A small encoder-decoder audio transcriber, trained from scratch: 7.32M parameters, encoder arch wavenet.
Rows from block 2 of the text decoder of a small encoder-decoder audio transcriber, named by matrix and row number. Rows with one number belong to one neuron. Each number is 128 + 24 x the weight over its row's rms, rounded and kept within 0 to 255. All counts start at 0. Numbers have three digits each.
After each neuron's rows are labels from the 100 texts, of 14848, where the neuron reaches its highest value: "tokens" is the input token at the peak. Only what is clearly more common there than usual is listed. The data: strings of digits, spoken by a formant synthesiser in many voices.
# fc1: MLP up (decoder.blocks.2.mlp.fc1.weight, 1024x256), inputs 86-171
# fc2: MLP down (decoder.blocks.2.mlp.fc2.weight, 256x1024, transposed), outputs 86-171

fc1.760:139103081105138100085130141123136136115079111154118114112137138084116147072146103112177117126129129127134155124114121130134187112145109116094109160107102133128140167110134106101170111141075101165124139150127101149126103096093100141160171123115100127134143098
fc2.760:163150168166110145135148151132104138115206110157120137130149124180123152181142153092113143148126109143102100146128130139141141113118140138099127081094184108131156135123150121112092133106116148120143153140117149091086175143117140134115111133117139104106153179
tokens: "four"; "two"

fc1.445:119189102152139107147113116091115113125171130129134097119136113129143152090135110152077143132123095093129101135120158105121145122102126107086147102119126146157105130143151121145115142131119101127133154102106148121138114140111126140101151127148144099122098101
fc2.445:111106122117128147134129133142123161119125130142155121104121183123120146099107141139140090118173093141191142132165108154120127151107135126141118147105108133157151111110140126064126127153125138147099153169157135145125165138103163158169126111151133119139162121
tokens: "seven"

fc1.133:136111098100095131127080144119121081131130147131154144184142068098125119138141172135143155120123140115108076079124122151134112163167104130163160133104098124091136147121120124148175125125087139127134128158110129115114104157141136191133126119149121089137126126
fc2.133:104160145140114100096130136142114139115142094104107106114112166170108162126107166138102112129121088108145159136127111080109133129094121106104160108144125121118125144114107125154115111151099131139163125120151104109118138135065129131116150143139111152119133189
tokens: "two"; "three"; "five"

fc1.490:114096118142157108117129124117094098111157090071160136144146114158132145117109146191084127113095140138089114157124154141146130114121120190091105113111117147150133119140113148120141105141139160146116137129119122060135117189138133113126124149125157129128117082
fc2.490:168145102136119131113113172129126102129102172144126162134127138152138154136153114110153171139106153108136158132133135136136103128132162109120160128115161154119125165155146119120108119070138112104101108101157135122122165106163129117128154122116153091141108149
tokens: "six"; "eight"

fc1.515:101135118102161137124065109131151181108136178134167121106104114109148116090156138124149096126121143106120182092145127078165099126105104118097130121142109110097123153122135148143098111138124152133152098122064125143104174147143102129151075105138138087146106141
fc2.515:196132078183103087150148100121104104118126111142140132124153129126154123146153134102157173124151110137150149143136121143092110124127141131132122166122199165184124117105162150139090126159132145114165110089151132162165146130214129136131138101092129148103109066
tokens: "two"

fc1.57:159129057129117117135162096158112140125127150135126177143111104117135141109136136105141105139142108140131165083153118134099135134184096084072097139122126132104129107104147143092111111155141105138077128109161145134156104097127155142108165155112125129146152116
fc2.57:104106178141153132155133154138126141108142112127141088099146162101146108105115162132128117127143134097114114179170164132139122108079124122190176099159127093149106133099108162152116140128138125112155110179094125133133161161150106133153099115153187128115135130
tokens: "eight"

fc1.7:117117112158154126093087140134139105162121118134156152107115133142133163147149113114092145109104107139145153135119103117088127126179114121150163162158130100149111110161120149111139119160145154102120154108128125129176129135100141135116100144140145182086158109
fc2.7:134148092113138116143139126115131150153072118128136157122122169136160103125107120185094115134137130123092121181117114129135136134087108124125166146102152120136098111130152112131119135102112167141162151141166160136058120118120138162148138145110144113157146146
tokens: "three"; "four"

fc1.130:115130144144101159131106123136086137116138112101154115193157115127163165095154139134132128119139154152131114152156141105115147168138124127129100143115112141136161109113163097096123121123159132165083115118128085140135150130106163175154139145149117144141148095
fc2.130:074127127127094112136105157134135177124148131119144165093121147133151160155113115148075164130132109116116136132112132108137125137131129135072139101127113126129101126135121136151164122137098157139122138145118177100201076137128137106141127161160098127147095195
tokens: "three"; "nine"; "six"; "one"

fc1.582:092107111142077116130119137116123160099110113183146095114153113168121121087143137115105118110113122140159108134092097092169111133090131142095134135154152122131139098107148132147117121142112133135094125171147130135173121099139138124119105110137147178135156141
fc2.582:146111144087139123139134142115081126119178123128129123126149147126136120145101137143134128165124118124116137114130132122077151137155094130144117117135127138127125159119136155120134123105128105156118124177124143131103110144088124166156146111109088101163127130
tokens: "six"

fc1.397:130153185120132107130127097113162102171126123126096130155129124175139121094125162125111090153134102146108063077109117172130070140156170125100135153180139157132132132104137071126153148168123151160109138161142132138118097124124124120143105128105104148172137142
fc2.397:117134149108107127096152177133100159160152125140131130118103138078112152100117102139187099126174136131172132092103139123152161120104157139132132146147113154153109151126147145177120109095123137125153153135127136113113144155155117132093141135142137131122140125
tokens: "four"; "five"; "three"

fc1.750:118111169134148120077139101189112144120115117146150135093106102119117118132133129058098173138141147144129136104146146161146132100115143127088126131101097137133080112146107126167136123127112156144130110092094169129139155144111125154137126101107096130182160128
fc2.750:147189174144122132090131155092141101121101111113125113125146121112142135119138131151081130108125113120123134115131141102092152133121108091134134059162143127167165122135124138076154122110121128140120130158171108135134149134134143133103109095131147134133165113
tokens: "eight"; "six"; "seven"; "three"

fc1.751:118163126132144126102181134130139131082138126158118130146142143126169140130120156167104177204090057136158150143132157115118126127089130107116158129112163147109122100174148145156092110101125129121136105128105145114098101113121132158150156115133129126146130130
fc2.751:146083147146147152149137151138164147094105164143150098144123110131115124143138094129144115137164108161140063163126155151128153086135102138160162143105114146135100127100167127125110149136131109119091107169136129168142109143143113162192124114126110109151147127
tokens: "six"; "one"

fc1.104:126112150162150142142115105155147135108155131106116075165119161150129124108144099143159148154112152122116114081103131134152152156089163136155092166099189168132142164107144150133157128146150152165105150122103106132163157121099125133144114167141092171098149136
fc2.104:132124104147140135144121115116129067138130087143128126127136144101150157126134128141078172118073145118118129117123141145116103138128119122106125112125096110133153086078156133059110178146151139111127139093190183139111082144137121117111161082131149139145120082
tokens: "nine"; "seven"

fc1.441:092149133109156099102128122159127088147144113091175145045128109167146155134137122158125190173143095149139108130134116162141100136103156096170132140183089159104125111128150127083114109112143147126129107157099144119150072097099106093137144137137105150156125142
fc2.441:105089137095116142116144130097084112145151149129126098122110081097111099137084121083089108142100129115124140140146094098157143097153157124090144142140202150107185152104100122161173126156172129143076095138177125096164161084128140104066081166114075128096114099
tokens: "zero"; "six"

fc1.715:092174126154101094126103117108109139153166121141163129142131133113150136109123104130117119131122097151115108140125110097073133127138137107161119140097138115094110128112081119102108107115116113159118126097146127081084143090133091149099146134116137129135139112
fc2.715:161145138137138128115142153119143145093103106119112129132139153100176160108092140115165175115118137104145133083108173136158096122112122131105138143133123132107127089133141104106097141134102102127091132209084084142124148138111140161161117133101113145101201174
tokens: "two"; "six"; "three"; "seven"

fc1.53:143152090126124131164119126155097167090148157095141111124100101168167109122143135121134074134080117124126184108106126122100119124102132128141151134099127167078164173128116148121143126140149142156128132147085183136085125103117122150121094140152137134151111137
fc2.53:148146156142130129138097146116148100118089137121111125127098143066119081086093107138100187145153141162120130117150155115114115125133149162125118131153129150141152123121156129124143092133114123141154110128100119130123143154165134123157079156108124122107168128
tokens: "four"; "two"

fc1.312:121111154125114127097104120172156083116143128124115150153153077103140082150163160068119116118095133128166120148100118123151115119106112118168131108161131112107158122116111123128095120160127095121152096178086173105130151173130168159096096121143127161143163108
fc2.312:185147093113143102108133123130162099113091140111114119124140123134122138156116101163081136096167103135146115156115154120132127111100149137136093133099158099152164104112073122135191171110129122103125100118109103106120099102101122119103079142109101079136158107
tokens: "three"

fc1.762:131097092145130120138147120113133126125150112127180164106160100085104138157129134093153141132096157182165115153135162137144104147155102185095065146100114154121141143159137141118117120117131129159124121109116066097145168145166146124155105117156113156149134101
fc2.762:195162095176115102138126116116131116126113110109092118095151133171082107132127118098118152085147146130143131152141173148149116160125129111124165128135143128191175102170101125180118119109177135143055165093136186140104112109116131101141165149121185095125135106
tokens: "<end>"

fc1.331:106128143123106174123115130092106139143159153127113127118126130143124140157067119111202094128132157110143125159151161130132113159148093104181133136117110140135150135135154115110118143119123134165157085135133121109083136118121127110137141100137115156098134161
fc2.331:140096149144134110165103113092154174130112121146104115141133139158130142123176115127086173133123146158129113101105139130147095150117097116134120151121115135116136135131121143140149058120138148156105166117154184124114099144093139138135167113117184135152113095
tokens: "seven"; "one"

fc1.148:126121143114172133167135121172109136129130146122129107085116150141123123146078137140136130119143094119078118091117089088111135148095135142123125134128145122121149159158137137099129152121087116095123090074120136158108113108155090123132129115128127117124190183
fc2.148:099186126113116130119136121146120149128159142141155129128143145080131116120146125129113128132157151134131129161154091076132161093092092122182158172168124120106086139142154150127094098154123154143123157139154119125141122121100137131116140113142130183128114088
tokens: "five"; "three"; "six"

fc1.693:128143117082146160132134135138127107141138136114166123131102157105147114127125130145144102123118101118172087136149126159141103102127141100108161138145168140108162119131117176185072155111110125138121179145132133166094093103118128117146160095120133106142123138
fc2.693:129077156105123109135091157123140136114159120114147153169141115150121112134143103137164134114115166102142156110145126079106123106153098144146120080115107157155091113134092126156147086122115128095170118142153109145167100137119102129128132125134158110109134156
tokens: "four"; "seven"; "zero"

fc1.245:128145158136121181128150095111145099111096159152124084119086092169120161104109119120137112161103090111091129138125141131115111110160103094099127093144105129077098130146126095158126123112135101137108101155150116136134155118122082181076124149180135125168141116
fc2.245:147102140132145111081133087127095150132157112078154145119143169117125120094176145086091158139113139144127152161146105145125119150067117168132119138072106159110165114154112132109112100131150109114084159132100171085091094163123135109180175142133060181150151130
tokens: "three"

fc1.346:121124134127161109142107139126109100145104111154111161152136119142105149133111160109121160162122111134126081141157138141162101081112105100129167103137127074146130126153132117160129104121129079137174108151186127129153169120138101126131141127116151156140144143
fc2.346:155116104154139126108180116159164126120168121103128138099119146115116124112080151106106152104120133135144154142140111126122137115110156143146071174112081124143146114116136098149134139134093116147118206194119099150096092133166106115101116125123161093130140106
tokens: "nine"; "six"

fc1.740:126094146089151109142168106144142113137117104138121142131121178131107140133111139136196146097093155143121096156137126136160160168113066139176100090138151109114092123131114113139117086174120135139137143136108132148139117130122117122122121099130151106090154114
fc2.740:103153096163116108116144125131144142123164116118132137136149096108184151117154094147085108139131162098143192127102105092122102127154143111078117167109072123132205151084167093128148142077113134124121121096146132118141133134132122130102099129115162160125101125
tokens: "nine"; "five"; "eight"; "six"

fc1.601:160129164124147174085112171169089122132126089133135136096106100115169109167148083130111088123112129114148137094173100125115095107142116120119162125087140134103147134143112129141132145083135134120119123107131106158138154153154147157109081120173136081149131127
fc2.601:146119096095136081151131130119137112129115126125144118142112144149108092119163108127130128145119142056156122119146083138203103133096188149098108147129126144119136144106142147134172104119128133130144158113111171134083131124159109107124161115127097124094130122
tokens: "eight"; "seven"; "two"

fc1.412:120113137178129120162110132143134106128132155107139136137136125139137130131089108160123115101120140100164120135130099113107082150147113082147168117127107140112088165097067109154105116129128144153105075167181101107127169132111147093170148161127096119104129144
fc2.412:111147119118136125099131111110136121106153093140118138129140083061132137146108100140107099134085138113108066110162122138148118149139120111096141124148138154129101083146119103096103105082133109143109139135096159165070066169127122122097127118115097164163149109
tokens: "five"; "four"; "two"

fc1.223:122122115159120098087130109121143115089144146155123129127140131150121165111166092096101138126122083123185118148154111112089106136158125167162129119160170108097105079130112110146149153146110147089118166168130099146166128144115143112193138116140157119104157118
fc2.223:130134121129106137128142122140099145130106119134141122156109108148109138112119130156136148149102168107136146086142148107114116122088136135112113119140113145173170161153129167091144120079113112112152149147106123137083088141136142135087096113127125070099106142
tokens: "three"

fc1.32:204146142097093108139167121147118078102182112117134085136141106109124161140182113119110124091118115084124112112139109099129118172131140109101138110139135101132096139141133122156124126129137103125123127136110151124063143163131100128095158096120128136150126131
fc2.32:131138129131115157122112122113124142099090121131105171124128151147117148127100118152182127160119118111134163167131092152117144134134126147127070162145101137145171113079123122107111151093128140114115108101137104131139068121104148090153092146107121118086168118
tokens: "four"; "two"; "six"

fc1.222:094099161140169132146141119111104131143163125118142156173126162176102122143149082111037126126112129134120161168137086132153171139152113127125158135144099112126089124097100124110159125132163129130140125139138135185127144114095112082105147115181117149128166070
fc2.222:116092184143150130094103140124078134155072111133139089127105139134160094118114110150140121139118129147130120091108131112140131131114099117177114132127113156119158095172128125171144109120127105103147157120112160142065128121132102148125107157126126132122129144
tokens: "six"

fc1.164:112137136118122121104136148110138153144149127124097112127150098137158136130126109133108096081128159139167060166113117100138132128124156115118131185139165131149137068169112110120076106128111139103126183157111096098170132122086130094134141116146120098124137136
fc2.164:156125125164107104179150133118159131122107094120149125128139176159130106150099143125146132163143119123114195085121119148097143118153122115150118075113095113075078165107144110121115102145095148152164063085200112169088140107121118123121115122134080145095147124
tokens: "four"; "nine"; "five"

fc1.424:138138092145137154124114134154070124124099089133119105126146137169138081144120090129144161130115104084099122128146108111076082171106167142131140146139153152128133139134124108132126141081156132095102095132098154130166118137108127144139114079085139131140164140
fc2.424:086131135136133111128154141153128133162126125118151120098123097120145097131109152166074130137106093151140134122112188153142142122123120153120127084155138133097110179091087126086151081120109116130167110106166115137107157124084133082138056143121142117152142149
tokens: "nine"; "six"

fc1.184:112122149126156105101150118105135124103099158113137128161151107137139087116101122162111107117121103108130121091119116133112132148134154101132189198114136139092170126115131083152118116185106125148108138123126148139115132153172124126170144132090072103104107158
fc2.184:102102099116132171125131132149110111120188128114125131131110102176116125137136148122108143112143185124123126103121144112095125117092121121066121082116163147122143139153157099094131146068129130139136121112124147148093159119120128109061129099136112127138101101
tokens: "five"; "six"; "nine"; "four"

fc1.365:131106118162143141111155135110153136155127144127087096144122118120146157134119109161109140154099121175091147166133140135112121132138124116114113108106119191159185104142125143117135136080153098120125116139123149087136136123128120115166102137172117126149148097
fc2.365:130161122166130151133124131126150137117123097120150149130140122126136118124091135138155131114108125124126081078117135187123138131089101119145155171142131097117144109147168091108113101118115150131141125122075151162161051135130148151120094126135117118156141128
tokens: "nine"; "zero"; "seven"

fc1.743:147103120095114130150100135121085144131103130108131125103122147162120179124141123173141116161115097114123123143143154100081095139136150137148162103144105145124079087129136132090111129083126102127143131136115089153078162120138112147097137117103089151180122139
fc2.743:111160133159115055153134094136095105119160167100131114151123112095163117101175104133139145124107106114154160119118143103114165150095083132095102154125114093112159155118143134058109156127114153143130131154115200086099151154159149127157135112105138110116119116
tokens: "zero"

fc1.634:129133098131141077095121128156120150172159132093128117157129146111108131149097151134110119125152128150073145103105091149123114126100143169131119066129121140128125141081148144182109163105120152114077090109158165132097089107113112114085154149181167139138136069
fc2.634:144061145122114188112104149102110117110075143124125081108123138192102116127164133114124119141154140094105156170123128107143162110145147111118129146126108173130146094153090133089086111105092125130142129126164113137141129132152109172104133136124121082149151138
tokens: "eight"

fc1.593:149145146145124091127129151110097114083135126133144121172142118088116106104123140181119128127112104092144089122131124159140114122133104087137116117121142112105150157100137086163091138164143159135159133144131123134078147097145169107173138127124140105162129104
fc2.593:124104065153155166136126121140153130132118132108151107125136122159138156109142088120105125156091129097135208122143116095126119169125095117159126076094124113133120110136100081107097116111109097119106120173182155158105122137143122143113139100136123106113118100
tokens: "two"; "six"; "eight"

fc1.748:123108146199128084109111143114122120161167150143125139118093111084098105140136129138112127082127113154108150153132077154157110137135117075148159175099143123121071085162125137168129141113105199138171102108123102122102118113089149121146113128163117144148099117
fc2.748:086139098083090160112136136103117100124141126121114193112143131132107111139119113106162164137153132140107130151115095127071184156111139138103143101106140118126095143144097111117160170154121157153107124136141105169096173122127114128107088124160108169142083124
tokens: "eight"; "six"

fc1.20:095113128164111122155093078113109163116162158127124103128108120102116109097134126153193138121155121102166156124123112118131137119154133128113134112145114128163154169123134135149106136137109125131097181137169154113127085112128141139078176136122113104161105159
fc2.20:098160195123098112129137126119120152117096113148121131130094104122119107117079132145118118126118170149148066103078145110117124106114114138176162100139112104116086132145120186113154113151128109094091142164091122131126148131075135131138139142133115129130115114
tokens: "seven"; "five"

fc1.766:151131082118137102129163137145087148131150146112121124157129085135104131132099138130135103172146105125118109106131122126109117119123165113112121142095205138122164122155115101112132166121112162123145124143128140158140132129139130093119106124102132148105139096
fc2.766:140131120168142153152144112131178160135103174153131149169138127084144123129077157114119111142148154110079124133134117085148154165118119148108133172111125167115077130148105076091115130166118101117126116089126091105184122128146125130114122148131079091135110121
tokens: "two"; "four"; "seven"

fc1.28:125137075111149110188131107091124111154132123097132115098122108128132092127127124137141128093142146117139142108153104175142135102086102116129108145116073148143054130178170129150145146151167145152124190137111125134084097133127146123134119127129113131135137119
fc2.28:095131122153122118122123117129138125119119161158124148131123084139090147142089168061065121139114109118105147149133129121109127134149120120128115159133132120147140165147114125091137096139127095123115130148161154143181127114140135130113082154115113139117151101
tokens: "eight"; "nine"

fc1.351:160190138057121156075103090151142121148138128117134148113122123126125111168110131147117123117115124134146115123104109134150096119172105146154120127164149144140138140114087135148150153101109135194117117064160169134138108133126095160140130128127106156134145108
fc2.351:153073104162055067125112108119135145133120139147121173132118182084136121146130120093094122115170110090150114125123146127113137122108125136113144121189122142127134124127183135111201118149153122151121114140138125143153174100112110127079099137132134109153189179
tokens: "four"; "three"

fc1.615:112151106063122111113147117134112125113150136119113103132120119145106103125120112145143134156156172162090120167125130147120165139120118151101173121104158158146142145127116136104128136125109101118093150129120119151117184150093134118096108143139119103098094159
fc2.615:120129153168134120147116130107127132135110145135111167126141116140155141151079116148161146140126096123095125117134149134111149107177114151135144131112116116150104106126098124090081159123117165114129082200116126172084108118090114141114151144153139136138129156
tokens: "five"; "seven"; "four"

fc1.643:092135076173150095164164128136119148147103111103158131106107140108148093137167127092170096124139125151181108100115137109147128099136099100125174151099099119108139166157154092116137157151175143131073139156105139109124127142140127116126142108133142104119105083
fc2.643:120074140096115113150104106129126152111172113124134111150130058151095149149108098099087104129142118099121138116115128104112111125182154107140127138152117100137064177138137150134142120120134086158123117083155134178146131137141105150086091138116098138135108117
tokens: "six"

fc1.241:102143108123123146133143142133131155095120103104131098130144159129169143114107123138121127138147118122130110129094121087137139122109119132156127149139118112153157159109188141115149139120138140136149127154108086153118142132134091106107113138118142120115097097
fc2.241:129144122112118129125143135106103122143075158106142137121167111110109115090146126117109116171103118146118103088115136157139118110126117137104159108108187128110147106143070140134158139107133095126115101092147109159114154076124096113140098141143131153151148160
tokens: "five"; "six"

fc1.548:106154144093133137122137109146132115148154100141083102161073126147128142139145128115139109139153113139158081117131113091144142156175117086133157069154153082133119108168165140127118144107104135101159078120153163157138164112125156124124115090117104091111147104
fc2.548:130086184151115101130130130144131136109101156122122083142148124157144116119121159160123099124148088117135160143128113139144136122089120121172106166046118133113121148190125138098124107154172128135060152157161126141189076138129141114067081133151117126124134137
tokens: "two"; "seven"

fc1.482:124102099131151145110110154130172110107131090142143103144173133150166122142136116078126101156189158099115169099098105120156136123119132099127108105088135118077105164141125123149114105130102182138151139136120068095091121150104124099104198127081177126132126093
fc2.482:174184142170111108119139099125128094117119129115129098125137094114104118138123143152104104103161141101142141139087098132140118121140166135099139106131156155143148101101118133122163129112114117102101102088173119092110098104129130115118141092124097119131146158
tokens: "two"; "three"

fc1.362:139132115110158129173136141161102139172152085118142144072121187107154125086110156155132095190092149128156128138122128142162145142153073177147162133131117135104114122136104129112128098085131079103108081123154166139182158075130123113112087129128154109102121097
fc2.362:107118152138101114127149140163130137142119143145110113114140081163110132144149105144104176126165120095113117145157108101110156125131151120097125137137131122148100144102157129169128141174164147113142147127101110163109149132180106106100146162118119160112124095
tokens: "nine"; "four"

fc1.117:150137090110129084112136089115132149134122164100109142121124122172141133121135114141151120145166140112141125115161145096118060125128132112145119156135161119134106148132079142122147117172134152137117124137055090113163151162154151134112113116096093098145096140
fc2.117:120151117163100186128127117147079116139171139153172139114147116066155145111112119164128115139170160166090124148116112135141129123119130142096072090101116155118172152132126132152160147118130127105078127126124131134152080126151141130107120105124166117131131091
tokens: "seven"

fc1.243:076113100115168108124129144162121123082120139125119089152135167097136130117171128135134148111115136128169082102087132113136108159093155142149120148124108095102136130145099124115095148090110092117150104170129131139108093125102125123119133124143134118156102156
fc2.243:178151105111131127127123142130128112121146089099117157161110107139101101125128122111148147110124124105126149164116114102098154134127118102101124092139162131186121151120132107132167089095121146150132167107135099125166153116138125126141133146123108170101168120
tokens: "seven"; "one"

fc1.556:128145164120158066134187113100110131069102123155100119117136144093139119179111097127177144121097135086109127142137136140138142099146089107158133162077109156106109146168147117141155079127115162166106134104135103141085157130127152137109151110074137124135082150
fc2.556:114105148122143173117135154146141143137153146146135141148141089135119114150073154114118076111146107142133138185090160141163100132114123118118121128117134137139172109114078124158142157149149090146084125103107120074107159131143150116112099115119160150142118111
tokens: "six"; "five"

fc1.453:133150177139147156122138117150177096135158095135159097151112161135163111109099117123106158173108076109108079126118085147133119125112161123161133142119122141145114081039118108154114149110118090083104108178130162159150153132156073126098117093131141145159157086
fc2.453:111124122121140141138115141129185140131148152110119122117127148096154101128139154186129114095121146115126147169123158131086114156104125136081138111135113124111132133137094083159162142106134158138135178121131127139126116117114151116125209127123116104120155151
tokens: "five"; "nine"

fc1.627:140145143122158174136119154147132134123109121139139132133142137168133127144113152126086099096116127152100148119120115146152186095114133132094171094066117137112125126082136114080101123115152136146184091160136136131059118100128125147118120149131173119127141063
fc2.627:166101145165136100115119128126141114140100122129127122135152066141171134124151101164161103130128135150130114104125129165135046125125135126128102125145177125134144107188140139151163141119113103136050128073159100107123124110143149128155195125125121127105123197
tokens: "two"; "one"

fc1.473:127128093124150096113114159137110132122071161143117117094155122126117150101094111144112114174100113138159115095130150097162143139087148148171142083182142177187151133143133120182155135107136129159132140128132154077096137149125121160128137120124143119152161152
fc2.473:171196154149113166120157102142135147161138139142148152147105107138115115157132131100130102118145103143118145134122119141095126153151100117137106193129104118059132153090127147092060118148117148142093090130125132126108163120151125113134125156120138133125096063
tokens: "zero"

fc1.0:129139085122167126138148127094160148116114146166102160120148133118163142139146153137094157106101110106112141158169184161104113102166138077136156143111146120131139111158123082115139137090093161118106154064112105110088110112161136136150137091060103108174104135
fc2.0:133154090164129149116156090132171129126172083116144088098122120092143140098126129110154092135110131161129115116131122121164078135138135130147150137141123120095141138098145116134114124139130130158120062177169109145144229118115133131069129129135146128127136091
tokens: "six"

fc1.284:096137100113139116083146135132102077130131113161091131145102090139157141108128109150136137143163126110131116101098103074091150154129070089108117175145148108151155108122138118128149052134123098144127173176128144149138105127143100088120085145106206109116147106
fc2.284:109099116195087111130142119124118154106069140146141139125134126098137151133126121113139087125103093131140131157123154174155143132094165131127133096143113148114140162051101169127118193125140141146158103142144140143173156125147122129105139130139101144092148211
tokens: "five"

fc1.606:141096119143164164162156117139109151107147129176135151088110153128133115143128151097037138100166153130111064114104159118108162125144125154133146144107119133115111130127101099127112127116133138111151165110139115087078155115125139088118161146134121162137120141
fc2.606:134159167156126109136084093145145125133131131121108147103141138145132156108126141077183147163085160146150174070086113117141117100124133171113145102123169117116101140147132108130113113163129193131189097108133144151132113124135132151114118108147123100084106128
tokens: "two"

fc1.19:095179145126140167112129103102132085083120144118102113187139119105124163073132127112118110116128119121164126134101127098175086140098146103100152152153165113135118150087134130164098127132098154155155086148134151143118133081092136164146174096149123129124135118
fc2.19:073054108131113093173141131154143127115139112149153122113147143100134152156092116140148140145127127122125143164131153125154154121141096129116121146111118159154105163128112117186115120086131134154165113143138133146149149089164105107165150126134097100125128179
tokens: "five"

fc1.251:124134125120108165140147112098145102085151131055111108107129110139148111126132132134106117129097152136132099118149132116150115125125153143105165113121137104087060119170134137147112130132106153195144094108144093113118115146132141121168116157154120125131073158
fc2.251:128103120129126076117085113131166137148130121112128141123113130117113140139139151122174129086142100134130099163088122093144148131147120122115141145197101128183115103123117137150103132099122151116115177125136189122187126151122130144106137129115136113115121068
tokens: "eight"; "two"

fc1.527:145144147141127082119133117119138089124154117161160107156156131112152148121163132125181109127127189148112163153136171170132185125159114145073172156103144124129127115194158130098154147131110137114096143115144166133133106124124160136145090103134142155160116113
fc2.527:136158142177156188132153151122151107150101138127104102117129150106131156137140130111143155165114121133117095148133141186125142125137143137133158132158113181132068146157133106090111113125128119134171100137136154078133148126127115130169118120128134126144097159
tokens: "<end>"; "five"

fc1.531:094143081169107126132138167129091123164086120139135148173117138148122120120147143118101149141165130123113143117119090117112151123134064082139119173094106098129132126135105157109140107165092101141114110107116120119162169127153153130178096149117196128088143121
fc2.531:146125080140081127127134112123103120108113161120137123103117154071149140139147155147149124138094101127089143133149127154112081129106143143126138083156130105138078143066159120150139162126171139114159149182135172142127073112115101163097100124132106124120125137
tokens: "five"; "nine"

fc1.529:126115120149160104138113115143138113127119143087095091123131160123128172143111119111098137143125096117176089126105160168145111125125115158132112145138139117146149144043105100132169147103120120130112099195108144150120129101141095137179126131130160094164174131
fc2.529:105172117072136097134092092116117123131094160130119149117128114156122124129144134073099115114116107121133127123117117113105157124113134139122136100151142152164137113178148115110172153120137136143142107096124114109101096116125110146093109107121168131127108139
tokens: "zero"; "six"; "seven"; "three"

fc1.670:113109137116124155091123133171144128126104112115122138162110082139118101111093113093087139090099164139120113099078131141135102121116137117155126149107109163129131122119118083165139088115180132085133147151144130194167146119137115145126114132096151152142210144
fc2.670:106147127109157124132150123130095118116140086137121113121123186106108178148155113128112141128185119105131096139130111119122171123195116130103142061186107139124131115128094114085095139065117116131161118162115151128124138163143122135114127120115146149133086163
tokens: "five"; "nine"